From a checkpoint of a small contrastive audio-text model: 7.62M parameters.
Rows from block 7 of the audio encoder of a small contrastive audio-text model, named by matrix and row number. Rows with one number belong to one channel. Each number is 500 + 50 x the weight over its row's rms, rounded and kept within 0 to 999. All counts start at 0. Numbers have three digits each.
After each channel's rows are labels from the 100 clips, of 14848, where the channel reaches its highest value: "lies over" is the class under the peak. Only what is clearly more common there than usual is listed. The data: babble in 24 made-up languages, each with its own sounds, syllables and stress or tones, from a formant synthesiser. In brackets: how many of the 100.
# convs0: first width-9 conv (encoder.blocks.7.convs.0.weight, 96x96x9, each kernel summed), inputs 0-95
# convs1: second width-9 conv (encoder.blocks.7.convs.1.weight, 96x96x9, transposed, each kernel summed), outputs 0-95

convs0.95:436570451441572505509555389485492479558557593469494448555449477510405557547476467484453465562546459471541522498466543483464499541498544478558586399621484519496521531458454530515465478529468530546615519595484394503447454468428498509527543485529473500377443483512551578453540455485567513454
convs1.95:482486543581500499446515426537481553529469471544442512465519518408554489488513434413504498391566499425521504454544488528509418489504506626459540344469559502413522481456474527457521434520660519510518444549557512445442501502507558463484457548543459468533493518449429485481516589459420526477
lies over: /ɔɪ/ (66)

convs0.81:552552486528404568463486469440502551484521463513485571516530537463561493412515572499512511525480545528470524550335467495450456430483560494565511561555390447421581507461578472494500460386379525423453445421488523477454427506518502468434470425505538467444506531533489477461541533510479549546
convs1.81:614454514494450564551485543519446483475533496467370506567509465513438440457519488433457549472546429513545562466531510385518465575510496389461536491426471491528528518470466464495463488453550440497566478548529455472450534480431573442479574420500572355474457512545516573546502543475480475403
lies over: /aʊ/ (89)

convs0.62:500589518562512453544457506480499539474540474418513457498422589503572513452455475528458476502566473527581536563478442504525597487480432417654541552543396484471489452449465507497599473512523481490567488565456501479526421482588548462488488501522526447532466461554415588638520480500514516467
convs1.62:445460541458532510531544460544587437531550498559469564524533416513488547501612446463552527600428520517494504515389543442478454499509409482383511462381466518534473588499572501466440533463556525504440531466582469466471545481437488565561509493503486573459454542529542423383492540462473508520
lies over: /dʒ/ (32); /tʃ/ (31)

convs0.44:590558465406522460495470473452522601484434495580578447417579453502500474423491475562487512516420583559487484495421504433509450500488443429443510490468536506539395487530346484513484518475472535540440552494504468489563483438494421543510538487468578509508428425522435526586486538416525493467
convs1.44:469456556557544579468522506536373491565459598511479531589474477418461540441587463466490629522583394518478572531475506495406443463434513460486592388517484543518512537462462582497548548437540482533539489526455460425472461516504508534468529494529488532514538597509458538475586506474458499519
lies over: /aɪ/ (43); /aʊ/ (41)

convs0.17:455444513521543511473512498506515484514545461458507529501502505547446515515463526502481571560404494392507455480456553524493446484440608501440502501549539520525604456542491562477489548608545478485460424558362484648473548587535548463586462414466555481499445595503495489453579477546505484565
convs1.17:462509538481469443593486540526619491511557549450554394507501473504529476530517577520513480404573534600513515466540447509519453581424405457472556490512489548436502480528562483530544412408461432456405469517460499557500425467426437510425411539561442523532506485493433450517455479522495464418
lies over: /ǃ/ (65)

convs0.34:405475520467588450469503514497445559471475466491450479567521459473499509445478421543462468431476423478492442459426486621582478516474480521578511436509473506453450394490583458458562470537490599456421390476445641435467544428516592527511545555536411491481480502514515516518491480495532515525
convs1.34:545506601470469557530570401442566567461439488514492467505482475477557427555482450479495539586559513501475553530481524455395568505443418613491476476449537497504438613507427495512479469418473450474495525424543447410529578494471452528512414444496458560421486492439391530459447505498497519473
lies over: /ɔɪ/ (100)

convs0.58:439487469450405532492438455552496506487486589483437514543450535397498470463565490503470410556491486510593490515434422567519417511391490486346508459522527454477478518553458550512527533452420528474577423472419496449459491509469505494547570444600479500421531552476434462431575505493488497468
convs1.58:504520514494524537517405529462440590426457552465521499540423477412568462553538570543517530437518434461535526507509423432516450513519549653578520510527573544470525478483572449514522523427628478426540530512487453507476512485452604506445507551627473474421442520457460472520536483437503500481
lies over: /aɪ/ (57); /ɔɪ/ (34)

convs0.9:442473505477530556474493534473511525485453451508474474435402534428555517478548422445421430545531608489480414407516462422444483501524598485573456452552458510479427549524495517502586476503524555545589450495560431452543485489429398593447472495496524472416562520497476408515494533525572575525
convs1.9:562545559485496500476484494577426504478504461515363432530588459604469544523501583512597497481449467531518502518388623498441527495437503512474590483522514566446474408457472486483523425525526463435527496434484517563455468460511525467517431551559499495583435403442540577517530562464530527533
lies over: /æ/ (71)

convs0.45:449558393498492526474474489476563489494395555489508467481566450367510513513463378464532415556477562503494498463475527451537460476472545519410505453429431527494457501441490567506392468546491492485479545439401596510504584471430409482546553464490560509546464456454461516475550572569506543545
convs1.45:481448563498458400468445489533412514584537567504470540486480506546460541517534464488471515418452402495559452551533500507426477512542515494563406527559515493544462485515560524474533571496470436401466458457547427561441555514463624445561482532512503523572507465456595549529475449450494448350
lies over: /ɔɪ/ (78)

convs0.87:445468435592588480507552588504451493511493563490535589570551420535504455533493409530524466482542533442473556369481399459568512497485454452551460408515578431532525531439526561523426583478496539491445532441392534592493514480473527469543462474471543503513492471516560517563440573531443517493
convs1.87:505429534520481486519556577489516435474575484530592468498504492502549507468475478534454541557415464588516526545515566506364517371501600532529527383488525494498508421578435395489534493552473522538478445478501478464517481420444463551474504455441466503536505496480395617511567445520569545491
lies over: /ɛ/ (30)

convs0.25:472494510616527452457494515462464587445486557486463472571438487424495525492470496487489492522562539465420481507482435429586551474494490496481463513390508462459523509423488464590428387617486440527509397496494522498526460432471440533553550512496554447433468520463478429535483610629520544519
convs1.25:561518513479512520487556503541447463516536515487468565452454555672458434533528425543429518476561512483448490478483576528411537450433512491533576501513503469511515478499510532479590585462468514458481585467568513385458516507487459569513555540545465562506594419537443576513582573496608544498
lies over: /ɛ/ (41); /ə/ (26)

convs0.60:473399505462436446501444521526519491484486470499557611493499420592472490433552465508503513444458541490422563508434538394486437501550526502451546530412471579549521583494562473543471582438507549375483511432494474435468561535493536548381575433450482483437463475490584472505487462470514445527
convs1.60:523525557526516585446547432499534464519456461494433435467585480428484463527518556479477432470389507529483435490478432593487451561446551335474456462510511433490463439497439450461478451519458441480518331517471534580432443524482543449500469517480582470517441497489455450483473480436514533496
lies over: /aʊ/ (87)

convs0.94:428543425503570494545478468447399427526454468493499494513482566478477510447522426495468455535469487531500551502469465561499495512520643471491424388496511428449625455489520498529436471488476521512491476450491456483473408543436463450520468488562544564474418550501528391426399416490398484542
convs1.94:538491536526450429517512489564494459464514490556538447489562438520569449505410480501491595499534497482479486536504525540489515545502483564489565470545486519557439513503478502464357501517494564429605525523496353407470536379423515601477456506547446525615549526531458539461523566461510592485
lies over: /ɔɪ/ (100)

convs0.20:533481413497516547502411490517502482414560495404411446505482485545520475497485541469476430530448575540415460521427425478521513456519482500415489475501410492555460486547521481464600481577472496551516447396466636503509485472461489391476525566518432485494555466524517462426531603573455416481
convs1.20:535444487526466590484445498468600488465481469577366455515458509546479522536492540481508481511505436470541480543508602479398493437520502527587508506476480534407569413438575493520457473550516413457544500507523422541564488439510470541489489392483554539445489475398520477526465368470420537546
lies over: /ǃ/ (73)

convs0.33:506532535465565539474503533484605504529468431534449458502475523565525512465534490484381569513489569474443506518436429450484454422495516435521520506452391522473487473418494509523589491612563474521561493560528536457498545450529494656524459413444560604560519454457511437512525518538544538587
convs1.33:496472495504503518499504440615416494508490526416442486433433421527529441505512471485468440446507482511486421467441674432531501528437480421471478536503497457390556469529539513465475478449548548486534538477505515504409553544493445386555457578431470498532451438524467564518455449402424507493
lies over: /æ/ (69)

convs0.83:402536555476470439504508493466448469468524421488574612517542519482536478466422516426534475520547554472462580548466437509476491466496488489434483462443560531441473478389524533492498476584523472478601433474419456449519402477573504496400552447500510472436490506518515489486646427475532614494
convs1.83:479479531556576477478458405565469489528477500432406453540480495445515497464508512502451514524423547503513459515452544434476517553345437537546453380517567513421545469497503500541529465396550562508525511517505516400540620465497528483528467480595395535558572503493431559522456457538502474555
lies over: /aɪ/ (33); /ɔɪ/ (30)

convs0.79:515507671461469528429521509511570546485574523452587520419590528468513520555496474462502505453419541496432530444460475484513460526425471511526490612553566477542500576393577518502515444491554434475552485542438462538508561500520466443414553439465504454533557531508448486529559413432550497444
convs1.79:494494405529527452530453546542488509516459522460446466540429469591553426515512559507449489510561497485460558471519492532548533558441441484524506366595408524381496384563442485503518545440456551522522511463412457470488462471493533456553482496528444403423450477485569506456505470515447468369
lies over: /aʊ/ (37)

convs0.40:435449388450496460551517482451436556474490522569494502491491534488558466500489512493540592575572482487537510457525548523523462508500493494516465478481584520424546455460569539464521572482519492420525433513434537478483622532448405613539481499577472393391494418483450490516464501505570373449
convs1.40:542585584378551503542528559491538527562453450510392550523438561485497543452562489541523484388426462511475572460377518551453543506451407463489483540476488507509517430572356470474511485415445504505518498433521481505502445581446504450545490470543506467463446454536510563534468457545472510444
lies over: /aʊ/ (90)

convs0.23:423467505478494558484440570508522510477428528450466515530467542409606485485524576505480586633444542508478582519469549458550534457575494429539496544467498570598539462581410615495555542475497514512515405482470469542519518514533444495549562463464498387491424480513486535504506536525458528611
convs1.23:521480429424507460483574461471530416460514492508599517510529495558480408463482525490560527394463449483566467493573452619452427580458563442415534449514494489408427512480595391547455467534451487480533492550485471495468437476490618489454436544511431486465468501524454405523488460506544516484
lies over: /aʊ/ (63)

convs0.12:495514489455431430554459482439499510575556451521525464532502441500494568496528546444497521586562492526521468468537542488427457412431512414432551463547458600467432497596448494443511510484436474477369469503554460485400565419478497567495504450541532461506455552443557617494441445497561455555
convs1.12:448466536536495544476510368451532468501440540561461544533537657474525529536466578464538448419546550508514519499474489446473456509525522495488507402404474370483590556463571444480507520494500428519546568427510511482542488556492459441547392547514484525516511484590498570442407524482537537473
lies over: /dʒ/ (55); /tʃ/ (35)

convs0.19:462548574374474537553386443475498551457509531463556569526505480488477526413545538567495443557477536528496499451503554489496438509487462613514493455481509602627504499519504510482464517471494544455480586450465590457512453552423542393516510474505595431468525515422439518481530504383452529483
convs1.19:587448406544360544426641540502435519556467514433481425494471508384491505450457547475473509419520381462535556484475496458549494508500571461510515534527494430467480438497521491533537393522557523505598506453497433467485509520590558529430494554510455483508467532537462471446481534523424468518
lies over: /ɔɪ/ (79)

convs0.61:466508508448598589523563522479441507532506469519465446538431562478551468411506450474445585421583487458486570521478530470455514514587514463443491515569455513481487597617534512441445528472517492489514528517460458465601424489550506560378406469490450538492445427596415449438493524496493488505
convs1.61:440473485509458471401472501606558497457489481449524499493566429518441530454476574540554469564443474481463523481535478453448512439366520487515548516484573522557432399370460474465412508462466439499438463492489563472380555529465496466462576533492515494536588552512483471449459448461409445532
lies over: /ɑ/ (63)

convs0.90:487512478474469565449488520460547475481460533516536512395437522481482531448550500480485474564612400520456435580491466455497509538558413492556397506457522518539537525504505496537551580555541601408482438409420362436468482500450474413523527419510438516499532528542469468449437498455551534563
convs1.90:568566533517535506606495496674530589445499442513507550575478443430536532526520473560484550465407533524532505504543459517405547478511488426491598348534515502585515505512474425442517509468570455555531510543503573530485560536572500535506570552472554521486493518492478461501447529438520466558
lies over: /aʊ/ (55); /ɑ/ (31)

convs0.11:494524497502487485482501454543475511481589435504441505537522510540528591522480445532449479460456490514483391517424439457510425564458514585449438541500416486580378496409536470474428530565466419500469451407453537467417491494399508523441385477529459454505523554464553600503430441518504523540
convs1.11:497402476457521607508519534506508603498487443461395472500445425529469375429632540484484496496461500437460528501450534503541482484506526505520510486539525525471495486537435474432462494464555498460533553573466534571499439496419380409449461521514558546492499445434441451453441525528628469464
lies over: /ǃ/ (32)

convs0.67:523461496464545545478448557532536491462377445416498485461475401549535464441478503484470557526465537454531562542539491496477410483416486514504407464546587584564498486540493479474444563533576412507429460466517433563423504478541467401413429519538459577484512567464577466513481596518440508534
convs1.67:560536570600506452527620529546541514477586509581533563503406538483462604498496576515508443499486484585524549475458491539464463467450564476532651519495514418470536431472476575530494393533514492455455504513501468493535541511462497587475490500495532491531556612511412498509520440610466511495
lies over: /ǃ/ (79)

convs0.75:536518501526495539522529517528487529499504522575532541591526502555494444515502593620485511459615485526619634448473564480514527566489475518553477572436553505494579502554483483484438539581594582501534538565587523488478567492559536537560420494572497506547469551565545502491517544569564509571
convs1.75:481493431446393514523469421463524481408494502486542368382464430456438518444517504427490536501403468474410495510389480456511440500533500459443511511588499512552466482457491475438495522451450431496450441415441507555520510483415528529437484498447486484503527396411515543460459464427511441469
lies over: /aɪ/ (54)

convs0.30:457521468472453457560520401482479458476372550425556556585389461506487448471495550438481476618518427501498570521508500578426555427540534362533572449461524566511486532421540564451571485509502494523496458529578486496447528553463577447570553528471465516489459496447520430483509473497489482530
convs1.30:490451448525608549417416511529592436465522408484578456471499477488489451487539542534432474439484559513582533375531441432487513454491495363572526502418437476468484554544465506504531469415636566486496547518495466556483509515535497498578465481460537546559514520501408544527442511471530515498
lies over: /ɑ/ (60)